config.toml
arch = "unet"
train_examples = 145000
image_size = 32
cond_dim = 192
vocab_size = 34
text_encoder_norm = "layernorm"
text_encoder_activation = "geglu"
text_encoder_qk_norm = false
text_encoder_slots_per_expert = 2
text_encoder_positions = "rope"
weight_standardization = false
upsampling = "nearest_conv"
beta1 = 0.9
eps = 1e-10
batch_size = 128
Rows from expert 17 of block 3 of the text encoder, named by matrix and row number. Rows with one number belong to one neuron. Each number is 128 + 24 x the weight over its row's rms, rounded and kept within 0 to 255. All counts start at 0. Numbers have three digits each. After the name is the row's rms in percent of the matrix's.
# gate: expert gate (text_encoder.blocks.3.mlp.gate, 32x32x128), inputs 0-63
# up: expert up (text_encoder.blocks.3.mlp.up, 32x32x128), inputs 0-63
# down: expert down (text_encoder.blocks.3.mlp.down, 32x128x32, transposed), outputs 0-63
gate.0 106:109124138106169119120115116136117131113158122128140140144100123098081142169117124125115084152111103154180109151143113127161135174130150182107167135175131084156150095126138157115150127120177115
gate.1 095:135146097136136138133141115105135128154175144087154101125146096135110134137160103159143082119120091115142153099088092149098125145161125135083140139120132081109100128130095172098125137163132137
gate.2 092:111137134115136098114110130167101111104130115124150176139112081132081124139083145162157117151091150123156107176146112101175111149087127137114108138138169108189130100093156132158155118108147115
gate.3 091:135162112131159135148120132144146129096150109117128135155143103147073110169139084159122125144107094118119113135098110140132151121132142138098154131098097113156101139122109118123122120151116142
gate.4 047:119146165096102119166086141170136101103127101129138125128104127189168142079140098161120121127147148102135096122144099126124188128148181103132134123121134143134101128093122076112142156127099139
gate.5 124:129112142116135089116085124174125125122154074154145167151092126135119146139115149151133084150101135121165084159140125095172143167116151152105123151131137093175132088107116093159139114119152121
gate.6 103:099132153141158119115107114163109126138149104140158164129079141109122131137087147134136075181111105144168107157137141116166115150106147168113145136162137109164163080119145153167169110093157124
gate.7 111:132121134119106124141161155096136153106097139142105094140179124146128132108108122101118177119142137138059171144126140132113120077080110113158146103095104181103109197149138148136114120120099132
gate.8 078:088137103179171097098156155126145138129108117124151146158117103117108102135124098140135128165083106143135142156097090150150129133136102147106110127111133122172130119139131156138166130148145165
gate.9 075:117145130147149107068119146152134131146150075152128158130090127136137140115096132116114120136101124149139111159110152105164125132098143138120162117151137134177148096117153142163143103115161131
gate.10 071:143100142092158146108154116146132169130122100180093166137126136113126084148097131099092119116117103157122128152116159125157123117109144159152133135118110140128174129163149162135102122107134110
gate.11 096:139149112145122085138104133176085125087153124139146155149093137135084148146128149181142096149101133107177100163124110084173122165130129174118119123112157107174118073116112107172152126135111155
gate.12 101:130124131123168110116124147151105137115120126124120134169083148081117151145117109131118106126120124128180103159144090146149131168132114179104152140155119094148155073138133119141138131117125145
gate.13 105:125140129130154115101119147130122130132118095121132142157079116096096150153127105139112097135094131138180100143122101140159144176123122173099142155163144083171156074122139123129142129138165154
gate.14 107:138155138109168097135102137181101112108151104130130159149118102120120136161105133141104118130141124099156085183125097139126134152105148140104153141141116107170106100105153117173144099114142132
gate.15 106:124101151103166128133122149159127166127139105143115145133111117111128120169104158099083120127133128143176102156131146121138125167102140147104154157172092088136154091154146145164143077105140092
gate.16 135:102135139138157113098120134137126136130127099124137140155089118100104145136117111125113089144089120127171081155142106145165140173129152177115143145159137099170153086128156135119157131120172140
gate.17 083:117109141151137110096148147129128155117117087167125131163099154103103112148099124103103111127116114165134119160099161132169143118105126166120145127116114129148156110146152136141142145105154142
gate.18 105:118097140136164103105135156157126132135143064179121154158085151109127116139103132106084123141111118173132114145107148115170143128090119164116150130134126130162163114136123134155144111121152119
gate.19 104:133137132124166107104109116156112122104155111153136176130084099117086123148109150153125082136092103145170100156116134089164148161122145151106117149164138089168138087121129111146146130113167126
gate.20 092:108123135135140130120139133123128153137101088165106126138090152087111130117092117110090137124100130167120122151118168109170117131107096177098121141134124118128206126159147152121140139117139135
gate.21 104:107105113132169110116170155148120135107144089185132156150088137100119117155138118107127103141116115184150136128104135113172167139129129163096144135125132105166172100134108146133145137140148123
gate.22 118:121123135138134109117110119163128130138178104129135165129090100115088126145108147143137073153092114125177100146123121093165114177123136156100128160145157096169147091113123122140146124108154139
gate.23 068:132141126129125080137112142163136123088148111125119187152134095131112114147108101132105102146128102115159102161113096135125103153119153126084137130122125091162107090123157118145138098112125148
gate.24 112:084148137134146080095135151131085112099102129101153146151130113133091126125068111138141144168116140118120125200143102138152106117072120127141109111116161144160126128103178151173158120096138137
gate.25 097:135132124144150096100112145169099144144164097145115168141100135105098138136109139130133100131103132122160085166116105105155108154132121155091128162138147078172159091141137132148141123125160159
gate.26 102:115114140103121084138115123155121110062177082155153157155140110143086106154108122125106136172114127134119110144098152078162118128099166137127147140098083117152121141120116109148140115124120107
gate.27 099:112134119137140092138128141168112091045154083163152152181129113161111104139129109138139136160104128126114133151094109125163132104128171128151137106078114150176102133127120125157160114152108135
gate.28 103:144136136105138104122088147181123126103162076128147138167123107147103148147115109161115116143118152126159085158115109110126122164117148138102163168132134084173106102103119099147146111127173109
gate.29 081:106123129119145100102140163123109165109092102127132128173096150084119135132128108127095109140117141146169103149129122131159134158123132172112151154153108095149156096154146157140136129121155141
gate.30 125:111109147121148114101116138132134148130121082137123122148086149110117164124090120122084095145118139141167087160143128128148128172094131162100151167168120081140151092132143127140138132096184130
gate.31 114:132124138113131103119096114187123118096169077158144178150098113149092151144107130165131086148094128131164096152124128074170129154113151150101115145130141093184117095105113100146150133124140128
up.0 089:128129127150123148066109117145114097138126110138133167109126118145113124102120151161130167122124143142102143124126171083140113101108103103139073088118158158149139135104113089141136119117117113
up.1 120:173143101138116148131155132097131126168143162106110082113169106145117138122158117151152126082147113113119166092101105134098113123162101114091130113110129111087086145137086149104103146164117148
up.2 096:111124125101132082109155167147099120108103134142127149152147090122105092139106141118158170126126128138106138160121100138133091117094102102149094123109135138137132141126155165159139115135112123
up.3 111:130123152143090133128152140108160149106083142143112100115132167136126189078099103100119147118161156119122135137182120132135161137116117131133141132135104129104144130128130137109107151100127163
up.4 061:145150114173151132083098087154102127153143155119131160105146141126089132167121129170181134106093128104109100137156092127155113124127076132136061104101145138150131140077117089137170125091149127
up.5 068:145112117093155090161104122129110120150141133131150109152107194126186103161149140124128097124134105100151112151097119174111151162138150125115135150104106113107120109129147100139161106151115134
up.6 082:116116124105152116146120164105117132176131101094134120165132136132148143118154112104118108132129126084142088129109092174097116157153159126131164143131122110110113120112155093121134103158176137
up.7 152:084144121171126102112150155108144107125105140121161125164141143114101138109110083137148145181098134107099132155132076168148146098129111151146114098090138161146135139127149117111148172135132169
up.8 098:109117160115133147132120096123113132152106102143139125123084167108128147118117126127098082164109117121179099122141155150149170173115128140114127138187141104134160084143140134100113143116150139
up.9 078:112131152120103115140134122128081126100110177142118127123133136110124145112105140152147135124143175136155121123179095107125136146108092121135092136168127132116139111138119102128102125104088161
up.10 102:111125138131105108155075120157144089130164127114148139103112085166156156128099157166122124142117161115156113152164139082142101147104141111141087127150166125160094089089151060143148120095096123
up.11 109:154134162111109127107119146138136139110070132170108127140115188121200148106109121094108160109139163125114096151169104159119141137101120123152131126121101153118113107123127116153120133107110136
up.12 124:143114119129104134111097158170148139131134108129109165115149082165143114137119161134124166118122168114104115140122180096116098106111124086136101138119115142140084166127133100150119114118120091
up.13 103:108142136116120141128150096115119113102127151132146096115107148120146134115135087117131085129143100121150132114128081168130121150139123145114183127149149118113128095125130188112134126135130162
up.14 103:106114154120114144130164125100172141144139115165119153113160121142119118100107117113156146153127116148093189102109163106135165096106112099155120114081116150115145178168105130104106157121116132
up.15 093:106106145107178092106116117141109104139120102125166153140101129087154136151108147102104092142134102137164099160144114179126126165121175151119157172161131086125161098094165150153154095106176089
up.16 109:160120123127130114122104136152117097136137114134119153122103141134111112140129184138151147099131147139128137115121168099129101098124100103136084107112159151161139112130113080146145124132100098
up.17 096:091132131128132127096178131094111138143091117154153106147116169089136104116142107082102109155138092171124139121114167159151160108135120167129135112132129136118173134137133170109128160133159147
up.18 075:090132139119127126119165137094134125145065107161133122129099138105134135096136124107094118144100110164104123133121166118171120105133121159111155100123142113129166142173158158130150143119152119
up.19 067:114085159120117120076102125144136146157124098137143126128092141127143150091118148089106127126157161158155124137195171084135111154114147132149145122181131142114181083104160114121114095109157093
up.20 127:104144131138131133113177132073131164141086126156113086131123179086140107100126108095134132119117121160114171130127144157147159111132102168110110120126110124096182139175138174093113149131114162
up.21 124:178122115124157155129129155167114160115154131118092143119150086132136105195135173124114151087148130128120127135095134114093118133125117128112121154128107108146104143150116135162126089131116092
up.22 060:111131134128147160106103124130131168212144142122125117124169174159138144126137091135129146162124149128091123105145150094113174114123132158143144133118095144123094138141142122099137141137187109
up.23 095:133151120098146145150076103129118123176167112051133108119116126109107129153163136137132071131127104101166104120119110154116146167163154148092147163156139081125132105117119119117138104143156103
up.24 144:157106141136103180153113096127169148168150120140107112108112143128168153125147139118113107133128137122140113077136153109120171138166140141124141142147091119106139117148092087080094151130127130
up.25 078:104169115149117093096118102133095094133141144125163125128093166120090144114125145172165104153113122122145131156143102134170126129175128147120091131129175097143147111082165098128173144139144178
up.26 075:119127123119106142141113125096163089101121101083130108126143073148104134121144082124084155129131144145104110114115145107116131104132171109133195142113121133130116155123133118099145109150148104
up.27 103:160137158133130137110085119165106149162128155124130153110099168116149158142094161153137098117117149114155075158188098118146131155110122159121124118147164115148128088099129085156132138076146126
up.28 071:108112130129104147093148159146148148131138124130082153114137071139118151109132135117136172105125152137126157123134173078137102116115092119135131132160155136121118121161133154119078141117124121
up.29 124:104130144137150137116129103104135157165107126102135118117086181081140128107127107107115091156106113124157097124156118181140170172144135173123130136152136108126184094127144152097135148129163162
up.30 108:093139154115158095153151127069096148150099144073161090151109147097141137137124089120106101138132119106157121137159094181120135156128150150132145134154112117089139105144165163112141140121159154
up.31 064:115149159136125160092133124122130141128116151080115099112120092083073154110098138149150166121143132138124172128148117133114058118104119151139170128182171134133157104133166171126117115092117121
down.0 094:127135171100149214104149106132104158101116148141121148094116119109116113138086164162115120140123112149150121146157119109144108138091142143146123091143132146136140119142162137128115102069122102
down.1 143:136161129106114171126164105124083114108128176174104128104123138099091120110147143179178120111123102142140167102134104105165120129143093142108116116135156121124136117149098134119120158126087169
down.2 129:147141115139118000126127114116131134159127143128138102112129145125128136124149131128137137122124127114118133102124117133115135119148122124122124135116127138120118130130099116124129147143132155
down.3 094:093130125156158135067150128127161150145138131149096127112114122114160124139146123077117111127164088155151149092128125170101137137142110149104141115166106122090153092164090188101106112151130124
down.4 060:085128119147143141136153157150176089158160130138157141125116070143132135129132104103136115149086148155144167119142161097167117140091119120123167147146122115121133130121121138119113151116112112
down.5 074:132153115140112114144108128115166136141149136110187097160146110200148170083126120095145120192143158123115138121120141112084135120116121088134153141134162152074088152086108130122105137141120117
down.6 081:123110111163131093172118119126131107117114144114139101140127150133115083128135115111101149141148138084116068126108145175114150121165143128148128086097130149150127130121122097141162095152138158
down.7 150:176087159074111081171098096131119136132139118126114148121133124135131125136106137126125105098134150087169106144149117124122125173096132106124105174147117095113126109118122088148132111088105107
down.8 106:116149112125122241104119157141157133135146095125137135136136116162146147113125095112091143140121133136114124142120143126131119112115155124131154133116120137136131140127154127121134114137157089
down.9 076:126171127140163160087165165121086134163084133120135138119091166093084135124131125180123128110075161143130107149128104088175116124124098149107122125120150127134149101138145117138105187125167110
down.10 101:152112132105104159166154105120099125111150161155091115100152146090115131111157124119133136107155106100143128101140125138141142148132113120147100106131136135105146142133094111109105133118086153
down.11 112:101148100146155153111186118114101122115109142172170091146111124099090112149153140129147103145115094161138174104122122119164160125160093171121119099122153142134162107141108170133135169159133140
down.12 098:120115168103148136115158085123090114082126152149147108135096145103118122139083141142133110138116095130153137136176098125160163138105132167151096095151143138138150101129147133129125170074124136
down.13 095:120122089133129108159125190148171113162172091126126125169133110158155138129155120103124129146143142126125122118092125133118144124145112117092149161119125107143108134114093120116157142183117105
down.14 105:162123134119133134137119135139120148161167148161092138082149124119150131118169172110118135092189107125126127085144108143104131149144134108129121125151104121078109155138082131105082098139101104
down.15 108:116185110147107133129100134095124138077107139070140143161153118139068126121127091153144138154094147094112102158093111119149103098133142133119134132093135136142108163132160119115127164160177175
down.16 104:132146153119132155086126085137100124118132167151142124110115145141101147110105138179145134125129118128128125135179119089164124118098127125168129092131133139121112122107158126152135128083154117
down.17 092:126142116122108097156069138154181133152160078092143160129131100189149149114114104124109125136134140109115100155129129113092076135111157091122170162140112110129098130095157114130129085139151103
down.18 082:104067122115112148169094098136161137132133082105130178115143109174155145118119115074097105149141144116130098136130132141100082143117168096121163157140132116134136139125131124127147105121083105
down.19 073:136179136148154142052120150134118108128122136138152177129143124108130129125092139191187156142106122151092134168124110105164087096109108132149106115120166142137141130120162164154120130126131140
down.20 105:108108117127144081130099152146186122145138079111146136151105091167143136141125108125117106143110167149130114146127139104114124137128159100098181169154112093139101111101164141129145119133138100
down.21 114:172118151108118097169131119114081139122098153127087105118134173093125105134126145126131120088151126090152107120138110164126146141120126142138111125132136123121131131139115105143115120097106163
down.22 057:100085131112144114131139136167166144167146112141100143173109128148181115161121106064079134110141079134131114149144133169124180125124183128144158150122086130142123111113137159148165105126132083
down.23 110:147118144143127140151084152128150146091104083087144127166140113162117142137102117139101137127096161112117074178097140131150124113109169141128152159120121122143123140101161103134145114121157114
down.24 142:117138126111151249114147141134119112089130123155133104160122124119124133133122117109123119128124127149134154140130123130148143134113138138137152124135120125132130128119141158131132125124119112
down.25 095:142133119143128156091080133165163152170162128118158168114136084152155159102134129120124163113135153139090100159121133103127077107126132114136152139113145139125128143115143130137119084135155129
down.26 067:152078136135119148118084119156128149107122114106082169129112117141149136123115128157074157104116151134100074149158138128127130137115159121137117128139119137160143128122133125126140098080105135
down.27 112:118170089124136116124187156123115110128125121166153060164122157140133124131158110094153130122164117156138171109092122131141157123148096129099146133120127110130128132118117153129131141175130137
down.28 062:104095134123163177152151149170091092125115125139100126088120129116114090124098157183100143119077141146148123164148117114160099163141105124147100106143163123155115105125177136157139128106137128
down.29 106:127134108147123149116091157130149126135121087098150120134128129147111144131150114123101144119101167131093081153091145110128094105143169129104159164106124126133133142102171104145149099145156098
down.30 097:084140101150138119142122165141154116116144085124133098133127123141162105129163107081107140139145121161122096122078137151100172125154143125084163149135107116119142150117136139138139086172123121
down.31 067:119108146127139155152138121123109111137097132141111157107134145100101087175118148157113133101085122130128093174139111128168100155136131150147111104120155131168159126123169147138145129116105137